Weights of a small image captioner.
Model: 10.2M parameters, decoder layers 12, decoder activation gelu.
Training: muon at rate 0.0035, 9900 steps, batches of 512.
Data: 101725 training examples, 49.8 epochs.
Rows from block 13 of the image encoder of a small image captioner, named by matrix and row number. Rows with one number belong to one channel. Each number is 128 + 32 x the weight over its row's rms, rounded and kept within 0 to 255. All counts start at 0.
After each channel's rows are labels from the 100 images, of 14848, where the channel reaches its highest value: "lies over" is the class under the peak. Only what is clearly more common there than usual is listed. The data: single toy objects rendered from many sides on busy backdrops. In brackets: how many of the 100, against the usual share in percent.
# convs1: grouped (8 groups) 3x3 conv (encoder.blocks.13.convs.1.weight, 192x24x3x3, each kernel summed), inputs within the group 0-23
# convs2: expand pointwise conv (encoder.blocks.13.convs.2.weight, 384x192x1x1, transposed), outputs 0-63

convs1.37 [ 93 179  80  82  90 100  99  92 140 136  84  89 116  98 122 103 179 160  90 142 123 124  94 122]
convs2.37 [ 95 191  68 129 126 105 109  79  95  63 168 119  94  43 114  97 100 123 133  96 121  78 102  27  96  88  79 106 206 108  81 119 155 141 150 128 125 130 104  78 148 116 130 133 140 167 113 139 136 129 126 129 121 118  95 192 151 150  93 115 107 104  86 150]
lies over: part in the second colour (42 vs 2.5); dark part (30 vs 1.1)

convs1.6 [ 85 130 108 136 166 186  58 136  99 144 116 114 108 122 189 161 136 142 172 131  73 142 114 143]
convs2.6 [103 128 130  90 115 123  96 115 122 130 141  84 127 112 130 156 162 154 113 108 147 194 157 125 139 115 136  93 130 129 147 118 101  95  78 120 114 103 133 142  91 138 141 116 152 141 138 102 178  99  88  75 147 129  87 138 104 106 147 189 157 156  64 120]
lies over: part in the main colour (63 vs 17.5)

convs1.135 [127 161  88 190 142 193 123 156 131 127 119 106  93 131 173 163 132 184 128 120 184 123 167 131]
convs2.135 [144 117 182 185 149 135 127 113  85 131  76 134 118 140 105 123  79 151  96 140 133 117 137 157  86  71  57 134 128 149  90 136 151 109 173 174 105 159 120 134  94 113 157  66 131 120  96 108  86 162  93 167 104 169 107 146 123  81 185 209  87 177 113 128]
lies over: brown part (54 vs 0.7)

convs1.119 [ 99 131 141 117 135  61 122 130 114 163  90 141 110 177  84  96 185 109 120 206 140 121 118 116]
convs2.119 [105 144 127  99 138  79 107 106 168 154  85 146 125 157 153 112 183  81  90 144 129 123 163 113 113 115 181 136  97 140 137 122 158 120 163 124 107  89 139  94 135 128  99 137 166  79 157  88  89 134 140  93 207 114 140 186 113 136 131  76 129 106 195  82]
lies over: part in the second colour (94 vs 2.5)

convs1.160 [119 140 167 119  90 162 132 148 136  95 147 123 110 212  85  98 175 158 126  80  81 132 143 110]
convs2.160 [109 179 148 130 154 126 106 128 112 153 172 135 160 125 113 177 138 114 113 205  81 106 169 140  95  90  97 182 130 116 107  72 152 131  38 139 147 131 128 140 134  70 110  96  92 123  92 196 158  98 184 164 170  90 106 168 123 119 109  77 102 116 171 168]
lies over: brown part (95 vs 0.7)

convs1.155 [166 124 131 173 101  90 144  96  94  75 130  96  90 132 146  51 112 109 122 119 154  99  92  91]
convs2.155 [137 118 159  96 127 168  90 147 103  97 178 115  84 109  92 109 166 143 119 132 142 136 125 113 115 148 126 128 107  80 130 172 154 113  99 162 124  74 109 100 109 197 122 174 149  86  89 197 140  70 178 203 101 191 108  70 152 224 101  86 119 165  82 153]
lies over: part in the main colour (62 vs 17.5)

convs1.21 [ 58 105 129 121 104 162  73 110  81 194 139 119 152 161 102 103 114 168 111 111 122 146  97 104]
convs2.21 [145 102 105 131 207 130 152 139 131 152 131 136  82 139  90 113 137 126 142 138 133 136  96 139  62 157 124 118 132 192 108  74 151 143 110  94 184 144 136 176  90 164 143 115  76 125  97 114  79  83 112 142 197 140 159 113 167 142 153 167 133 158  96 179]
lies over: part in the second colour (35 vs 2.5)

convs1.133 [102 103 126  99 113  71 138 134 122 107 168  99 157 109 158  68 171 144 144 153  81  80 174 103]
convs2.133 [106  77  96 115  80 145 116 104 105  96 123 125 142  68 106 108  68 102 149 106 131 114 163 141  82 147 159 124  78 132  64 134  84 151 107 159 147 133 141 150 197 134 132 155 115 159  99 155 117 156 204 129 109 138 182 154 200 126 114 188 153 198 128  99]
lies over: brown part (74 vs 0.7)

convs1.141 [164 188 152 193 163  85 110 110 145 130 114 168 118 150 128  83  94  91 128  81 122  89 125 119]
convs2.141 [169  52 141 121 151  98  81 130 171 183 123 154  99 105  95  92 110 153  83 129 133 142 107 129 183 111 112 151 162 168 180 144 113 133  85 173  95 132 132 217 144 102 123 129 145 157 130 170 109 142 133 132 111 120 146  93 140  86  92 115 108 101 119 148]
lies over: part in the main colour (85 vs 17.5)

convs1.168 [145 107 188 145 140  62 114 185 165 126 119 162  85 109 120 120 106 155 117 159 131  93 122  68]
convs2.168 [139 132  94 111 131  99 114  99 159 111  87 102 117  90 157 140 105 138 154 160  99 123 104 165 215 152 154  99 174  93 134 153 130  92 171 121 147 134 113 146 124  64 132 134 111 134 180  99 233 130  97 137 127 165  78 152 143 120  94  88 153 107 123 119]
lies over: part in the second colour (46 vs 2.5); part in the main colour (37 vs 17.5)

convs1.161 [147 114 138 102 121  95 132 133  62 102 130 117 212 154 157 105  97 108 104 106 162  81 141 171]
convs2.161 [130 119 149  97 156 116 119 173 106 139  99 132 130 138 106  88 115  94  86 122 123 128 161 101 126  68 148  62 114 135  72 130  88  76  75  97 158 104 139  97 103 123 133 102 105 147 101 191 130 137 101 125 184 190 145 115 150 103 153 106 168  81 173 107]
lies over: dark part (76 vs 1.1)

convs1.57 [144  94  79  98 107 150  93 132 174 155 128  93 130 104  93 162 113  98 151 113  83  74  67 128]
convs2.57 [ 79 122 100 176 149 122 142 140  43  96 161 191 159 108 133 116  90 136  66  92 118 159 189 169  82 136 162 154 155 135 151 198 139  96 123 136 158 151  86 114 112 168 119 103 125 118 158 175 117 173  83 107 130 153 136 123 130 139 188 133 192  85 134 140]
lies over: dark part (25 vs 1.1)

convs1.144 [138 127 122 138  30  89 178 119  91 107 132 101 110 142  84 100 101 115 105 163 121 122 163 100]
convs2.144 [163  77 151 112 131 140  84  81 168 160 142 200  95 115  96 135 145 125  98 151  81 112  61 130 137 113 111 182 146 163 112  96 147 119 124 151 102 116  92 136 117 147 149 188 184 120 142 176 120 136 105 116 109 158 112 101  97 128 143 144 149 132  85 105]
lies over: part in the main colour (72 vs 17.5)

convs1.153 [121 127 111 148 137  71 142 103 128  53 177 124 100 110  94 157 133 112 146  67 173 134 150  87]
convs2.153 [129 133 149 120 167  91 160 106 113 108 131 175 138  97 126  85 122  90 123 169 108 122 169 116 142 152 109 145 156 134 142 112 121 125 114 158 117 123  94 100 167 111 147 123  93 138  88 147 121  84 118 153 157 101  95 113 122 113  79 134 159  85 156 109]
lies over: brown part (33 vs 0.7)

convs1.162 [168 141 115 149 173 105  95 141  59  77 159 130 132  98 134 181 147 128 120  95  77 116 103 166]
convs2.162 [162 165 150 110 124 109  86 158 157  84 127 122 115  98 151 161  98 129 136  80 115 136 109 136 135 116 152 145  59 115 168 124 114 108 149 123 162  72 105 192 148 102 125 114 121 171 128 114 182 151  95 155 128 148 180  95 140 134 199 114 177 114 155 125]
lies over: white part (35 vs 0.7)

convs1.31 [153 176  91 117 157 150 127 119  76 115 151 110 130 105 165 182 141 135 112 106  94  55 164  90]
convs2.31 [163  80 145 122  96 142  84 132 112  53 112 127 104 123  80 107 178 124 107 108  92 158 109  87 110 142 146 126 175 124 100 166 146  66 142 130 176 134 184 123 116 116  97 140  33  91 160 123  89 157  81 126 175 128 144 122  59 164  84 200 144  85 144 119]
lies over: part in the main colour (91 vs 17.5)

convs1.163 [125 155 197 137  96 148 111 154  90 156 160 128 166 191 130 124 173 110 106 140  73 108 161 107]
convs2.163 [101 121 145 175  40 166 147  80 148 113 126 139 135 129 118 149 121 133  95 112 127 148 166 121  78  97  98 139 175 132 162 167 135  95 169 138  87 118  94  88  96 112 100 100 133 125 126 111 138  67 109 121 193 141 165 134 177 137 118 139 154 180  83 123]
lies over: brown part (48 vs 0.7)

convs1.88 [154  97  53 139 160 127 158 102  93 183  99 103 148 178  98 104 171 101 119 148  95 138 121 112]
convs2.88 [142 103 142 172  93 117  94 160 124 140 157 108 102 152  88  80 165 142 111 193 114 152  80 202 155 161 167 132  83 110 122 159  81  94  82 123  89 195 101  62  54 131  94 106 141 132 100 113 114 191  89  92 155 125 131 158 102 124 109 106 110 137 163 122]
lies over: white part (53 vs 0.7)

convs1.91 [155 179  81 152 117 123 199  92  89  95 148 101 164 109  96 123  94 106 107 143  86 142 146  96]
convs2.91 [ 89 158  90 179  38 136 162 125 106 133 165 124  74 133 131 124  93 130  81 114 172 115 209 190 103 139 175 140 111 104 183 123 107 181  83  84 153 129 121 186 102 123 143 178  91 104 116 124 111 170 129  84  98  99 124 115 150 113 100 152 201 105  64  94]
lies over: part in the second colour (92 vs 2.5)

convs1.97 [184 174 118 143 112  58 115 103 122 153 147  96 133 172 129 126 148 162 189 169  99 141 110 100]
convs2.97 [108 104 111  77 125  78 137  87 151 110 155  74 120 151 116  39  96 132  91 123 182 109 122 168 102 194 103 109 159 155 211  78 149 125 126 129 112 141  97 120  86 121  94  99 100  72 163 192 131 145 154 149 142 103  97 106 105  91 126  90 143  60 114 116]
lies over: part in the second colour (73 vs 2.5)

convs1.142 [ 85 115 153 109 166  60 131 115 160 113 107  82 139 149 140 129 119 209  77 110 136 129 128  95]
convs2.142 [112 164  85  72 122 121 122 143 108 156 115 131 101 163 174 122 122 114 113  82 127 116 178  99 156  61 143 166 105 114 160 120 116 138  65 106 137 127 131  97 109  90 102 103 219 159 121  94 105  92 191 154 131 115 102 179 145 133  78 148 154 176 155 136]
lies over: brown part (47 vs 0.7); part in the main colour (38 vs 17.5)

convs1.102 [142  96 101 134 115 189  75 121 158 125 102 195 107 125 127  59 110 108 107 126 100 163 133  91]
convs2.102 [151 131 126  92 133 170 103 159 161 160 114 122  85 109 161 131  80 130 137 159  97 124  79 133 103 137 104  57 166 158  76 110  79 117 150 105  73 127 117 112 145 130  86 131 139 144 190 154 106 136 134 103  95 122 174 154 136 141 126 110 139  77 173 155]
lies over: white part (45 vs 0.7)

convs1.138 [ 86 144 170 109 118  89  40 145 122 146 124 142 119  86 160 114 111 134 134 129 111 206 151 131]
convs2.138 [131   4  96 138 190 129 107  95  92 127 138  83 130 116 168  79  99 152 106 107  84 120 130 130 148 118 186 137 150 160 150 119 154 143 108 140 121 150 152  85 106 106 171 111 118 111 138  95 138 152 128  85 163 138 173 116  97 187 103 122 169  60 142 124]
lies over: part in the main colour (78 vs 17.5)

convs1.78 [143 215 147 119  78 130 171  88 125 100 161 146  85 145  89 147  87 119 110 112 113 125 167 124]
convs2.78 [ 71 150 124 111 100 125 153 157 119 127 128 143 149 141 125 113 143  96 145 124 101 108 113 137 154 125 158 197 115 154 166 142 107  72 149 120 121 134 133 159 143 184 129 255 133  86 124 199 142 129 144 114 179  74 114  88  79 112 161 110 112  94 152  91]
lies over: part in the second colour (54 vs 2.5); part in the main colour (45 vs 17.5)

convs1.34 [ 79 123 127 182  96  99 129 139 103 132 100 204 117 118 116  79 144 115 110 151 154 194 107 103]
convs2.34 [110 112 139 198 121 126 122 140 117 147  89 126 122 156 117 132 135 140 147 178 122  98  77 151 159 161  91  74 124 161 129 169 142  50  99 110 154  69 159 111 136 146 114  79 108  86 151 152 113  92 107 153 174  95 110 138 133  81 177 119 127  79 119 178]
lies over: white part (38 vs 0.7)